Rows from block 2 of the image encoder of a small contrastive image-text model, named by matrix and row number. Rows with one number belong to one neuron. Each number is 128 + 24 x the weight over its row's rms, rounded and kept within 0 to 255. All counts start at 0. Numbers have three digits each.
After each neuron's rows are labels from the 100 images, of 14848, where the neuron reaches its highest value: "lies over" is the class under the peak. Only what is clearly more common there than usual is listed. The data: drawn human figures in many poses. In brackets: how many of the 100, against the usual share in percent.
# fc1: MLP up (encoder.blocks.2.mlp.fc1.weight, 1152x192), inputs 0-95
# fc2: MLP down (encoder.blocks.2.mlp.fc2.weight, 192x1152, transposed), outputs 0-95

fc1.126:122126128157157113115163130146102153101108148131100113121124097132103087136139132110135134155129170137087117184142080139198148099103131125112102108155126124148111099087138133156107112138116136124160131110122115157132164158127121065144116151151157123163072149131092180114159148107144109170
fc2.126:134133141141169126117135119134121121123129122082148124106131143141123110130111141120169124095135151158171147141111122148116118135133102082123120151104161156157148113092142118102136157123121175138149153156110140171105109097117101147126108152131127143101130121168142084104129108127155165099
lies over: arm (51 vs 0.8)

fc1.394:134127103139119157120093106117146112125105100160111149135139148121170117129106073138135095082116092127103165108129097105102117119130146167126109097130178133120126153121110139153142080145139138120136100119114145126104126124110159104103163125124100109119124097176149145123127114127134136133
fc2.394:123087075142146141113126098101146105115135075136055146125124142166214118125165113086167120105145126148085150128125127145131156176151127130103159113155106122138110145133118095172140123144146146092141100087107122144151129135114099089139157133119107152132100131146112189161114111145149112163
lies over: torso (38 vs 1.8)

fc1.595:097108098122133126124141159141131167100157105168127173087118153117125114125086120118155128133120134124136110121154178135136089151085115090161151170161151104154111098129144109123123114148108134156153191116154059163112139148123148097106099142119134142138111146142110133129140145098133131133
fc2.595:160124087087154148143143093162115134106108102160132106125117102128131117073113100127112153139140126135155105128061146122132150176101119128168143124135093083142159137111128115096134126139128102099129109134196158158163155106116129110135088102111149135108093134180094158127118146143129131151
lies over: torso (26 vs 1.8)

fc1.510:128148101139137082112137096116160162142140139089132134118136115159096146147149120150161099128169133120134158147173086165130118131142142089138132119184117148110125101071096145169113136145103138160175165142155099071152102111098135159129111117135109112107116152177086118172098098103095153133
fc2.510:114093133172146139118137129092176139127101158128108163153161167130122111134112142104104118148137141127141145139082134138117155081161102103096125162118079117138171107119107154138157128130137126080141152090136086128112140104165097103151163130125143142193161118109125156129150100157132121088
lies over: head (33 vs 1)

fc1.131:133140158113167123151144114158100089135130142127161144133106144096122122124143135138098122091186123143137115113114141140113110151097091126109106141109149123081107158114139090127089194156189114145138133147137137124116152149106106111149085125107099135119106175134118099122179126103087097103
fc2.131:133126111132145138120143113121105157137109135129109175084158132159138137121157178132164097127151105105163137153115131149125151109160123122116070116143100128161108129115124104112105100134055114108132111181144187110132087116129138143121130138105131111097114115174144145175126122118158120128
lies over: head (46 vs 1)

fc1.422:137141109117116112118127133127098137103125114149111135114133075089103137129148141125083147117159119138125131151108115156172162139120150126132182100159121073118152120143140146120121104143158132148137137084148144108127137119153062149119122142101120134172100115139108145148079124099159135162
fc2.422:118159106133144090117118117145167123139095142110130102118150105077117115091141176135152102139125121117137119136099102137141127102131069147131124143125155143123153151189140104149069135118134155157116097148121132150146162142110167105117141137128131127135118110067127123166118154112097132092
lies over: leg (50 vs 1.9)

fc1.656:120124128177092104138150099133109141151148137128131086100124128145149136123137124199125156165094091089162115122148135146099170169131162138154106160119142124078120154131151111112122101113134158103132148123113145126127092106145149131128103117147117123127089109168127112107144110138119119128
fc2.656:173173123079129157156115150102107133134121105138106142112094101139085102097098113154072107130106123113156159155157137109111128151126121077109149096097161096085132124162135149126126139096078179120128132119114151081105102126111127195134135116153092079143152142119174105149093154116147116134
lies over: head (43 vs 1)

fc1.690:122098094126146121147122133158126157155157133125153119114109117135179158131091112103164144142166120064127149116130110112156139108145149118139169115116103067126087125125125126103180140127161161164127126127180136135149115122142118124151127164115110140087119167123144097129074141114120119127
fc2.690:129128148127088127135175106132161098147117085122121092138126123124132156150116130089135094129132086104095148114131129133149116148157122177142102109147128160115126128135132116129126154115132124169109130109141108110066114117115180109114130120124134108156136137142146160140107163162184161101
lies over: arm (25 vs 0.8)

fc1.106:126142120114110078148112132149156157137098126123108113081145132116164135130149116170165099144117108146104138083169157120140114143101139103080147090149129103124104094138133131106147131124102139133072119076131136089121151127176148098090124100084101151139082166165091140090108123144169138133
fc2.106:142139148074177139148116108117107125130107123139159157120112135099161121109114142157113122144114107095109137138116097146126169132136128157076151101171128119099085161153101117121094121144101129137190128144126093161137104129148111123127083122119118150143137088093120126133134120136093167066
lies over: head (35 vs 1); hand (28 vs 0.2)

fc1.621:131134075110106134115139063128160114148140160108137111103119107126152140131132121107142120156192110123144141121141166129139119181076133135094087116141161141103130144165135141122109123129109150164136127073143126145084138158132131092114108107100118132107134156135115111138114074153127134126
fc2.621:120102173119125121129065127111140103126156118146075138182161140132132118067120115141127146164108087151086150147116070167117166145115110160148119115122140129097173129093097147098109125176098110139106157125119108102134103160130104178180152142143153137124088140152128126114130116113139154129
lies over: leg (53 vs 1.9)

fc1.281:093122098142110160082123127172117156128123082145164084116155123131116167108115182134132132121135109088091162133142124112158097158118145154141130170137118117151130146111095116115158133109123148106111122139132101162077138134108101134112137127091116167121122167122132162136111079163138136110
fc2.281:117133114142142107183153148113132061103132131072134133125128114095131123169123124120110128147113117143102107156120167174118087135164138129115133120102110144158149138150136122181117151111132147121118135163106109142159095116126136106161132109115128129154173144145092127082108133099149115120
lies over: leg (30 vs 1.9)

fc1.137:137116127128123135140163093164104105104146200101150161134126117094138120101127197155087113133197131106103151089123130096120133093136172141105106143155103126114107118155166113133171127122109149061104145086087132140143127113139159124132129136125122162101152110112139115155138084065162115123
fc2.137:148122129147150118097129133139111138154140088124141158155126143126153119133067116084117117153069094180146093139158101102148160117110115125150117173146137132100139122154166097167167140110130098142120126114150121142158098188121128127092127148130108115104088136116134138118121140159120090150
lies over: foot (58 vs 0.4)

fc1.82:127097125139127078132165144108159154109143166143096140096113159128121118083080135122094094143105156094155087072107116154096112136148140118133116099097130094124127120140177161151134136108129179152120129104106174112161089124123166143125151122129102144112099129193123117109111097082112153112
fc2.82:130160153146118121157127132130151114122122137111128128137113136132107134140129093182089130108125108125149122135159136125142131148139122103094118089120126123111147144129118093106168095113143094135152117077104136160140136138097138148115126131136116092164175110110131104154064070143140162124
lies over: head (81 vs 1)

fc1.437:098099125098139087128116166150103176160119133111143127126131133144158162119161111161166138149149110080108126106147140125149141156135150155138175074162166146141099122144104137137106132119121164124111094141124146118117123152125146131190155119103126146110130145114095131153148075078110124141
fc2.437:129137108093108143144146086138114154126137124126113100121136110089095101125118135127121068096146172149139101108120089137130128130149112116100116148176114154117112094132123134127161098127130137121181121121096136154163119110118168118117149116165149089111100110148145107140160182099172156102
lies over: head (51 vs 1)

fc1.402:121137106153151125142129159134136128092084138159136155149105090096095134144081162177115122097172097069097175085120133117070154108157145163103142128125139162137114112123170107104121148094120135100132149130140102091148122161134096134175132130146130123102126118130143113144110096096145079170
fc2.402:150151194109173149133141153132136108185136097151084125138092100147132111146066135147121163118129096146115146159109132133159095114109115093114184145146078147090165094143106115157143087120144121174140108111166114145096110077116162128078124137135109126133120148148125103130120165108096124104
lies over: foot (76 vs 0.4)

fc1.648:121152131142089100073121079110138137104151101100141096137116152180153124114121150148155147120094140103105124107121131127095129108126138086140121143083153174110108153079123139142111142105158141156134142107150130150116143109137118145113125116147162161117122114126114151113139147127160124143
fc2.648:104141123109122119153123140132104139103132147109174105143150162138141137119097080150140117123160115094149098155139125155106142136126087147166123101091183170104114148148160131146128142151097108094074108144105180114143160124116138119117090120107098139158113129170127112122154078119155163164
lies over: head (37 vs 1)

fc1.212:111140134122162137115166114180141107104155151154148159104119099117141107117096129126161141130123132113134121135172145166176116135141144149114130169116170132090106138087119100159110161152155162083106093108099117127094146154148102132155120089098163117148127130126110121147101095120121125149
fc2.212:147094133118108152112139108100107113148114098114131100114141119135124116113109135122103118182138132159071127114113107164114122126128141114148092113216101142114081135128104131174152136106097101104122137114155145122180115087124179141124106119134094123106145181112151106109147132093144147113
lies over: torso (67 vs 1.8)

fc1.606:102112090141057100120110095105179105107121125145122126104111122113095152139136116130109150136128074122175139106130143127134164139166091113132115133136147121139104145184123136113142125153159133176113125104126128095079131106107095139122156153135152095094141148117120127102146164103117139154
fc2.606:141125204136103124116137100135161095166165153123136128141109123105167133144131147088127128136109145116105158146136119176130157143102143154135108134142142099090141113134157130141137123094112102169111058142130106132094082144156142091075103115135160117118122131136139162109146109160108127171
lies over: arm (26 vs 0.8)

fc1.65:116133120131128137099103150120115101147163113156100140126148127095098165082165164149118132125135066175086141166158170126106151115109151096103176176100160190156091140120119127154149146157104141116111099126100078155145124122115108145133122131108132122128157131133102103121150131101132141106
fc2.65:138159142138109090137119134116132186123102112163123134112126126127120116118129130121114143123129137136107120146097155102121122133106112195155126086162132137113092128141202109116153118107127144125168139113138124120150132130131099134084124148125076146102139121136140098146085160144183146162
lies over: torso (79 vs 1.8)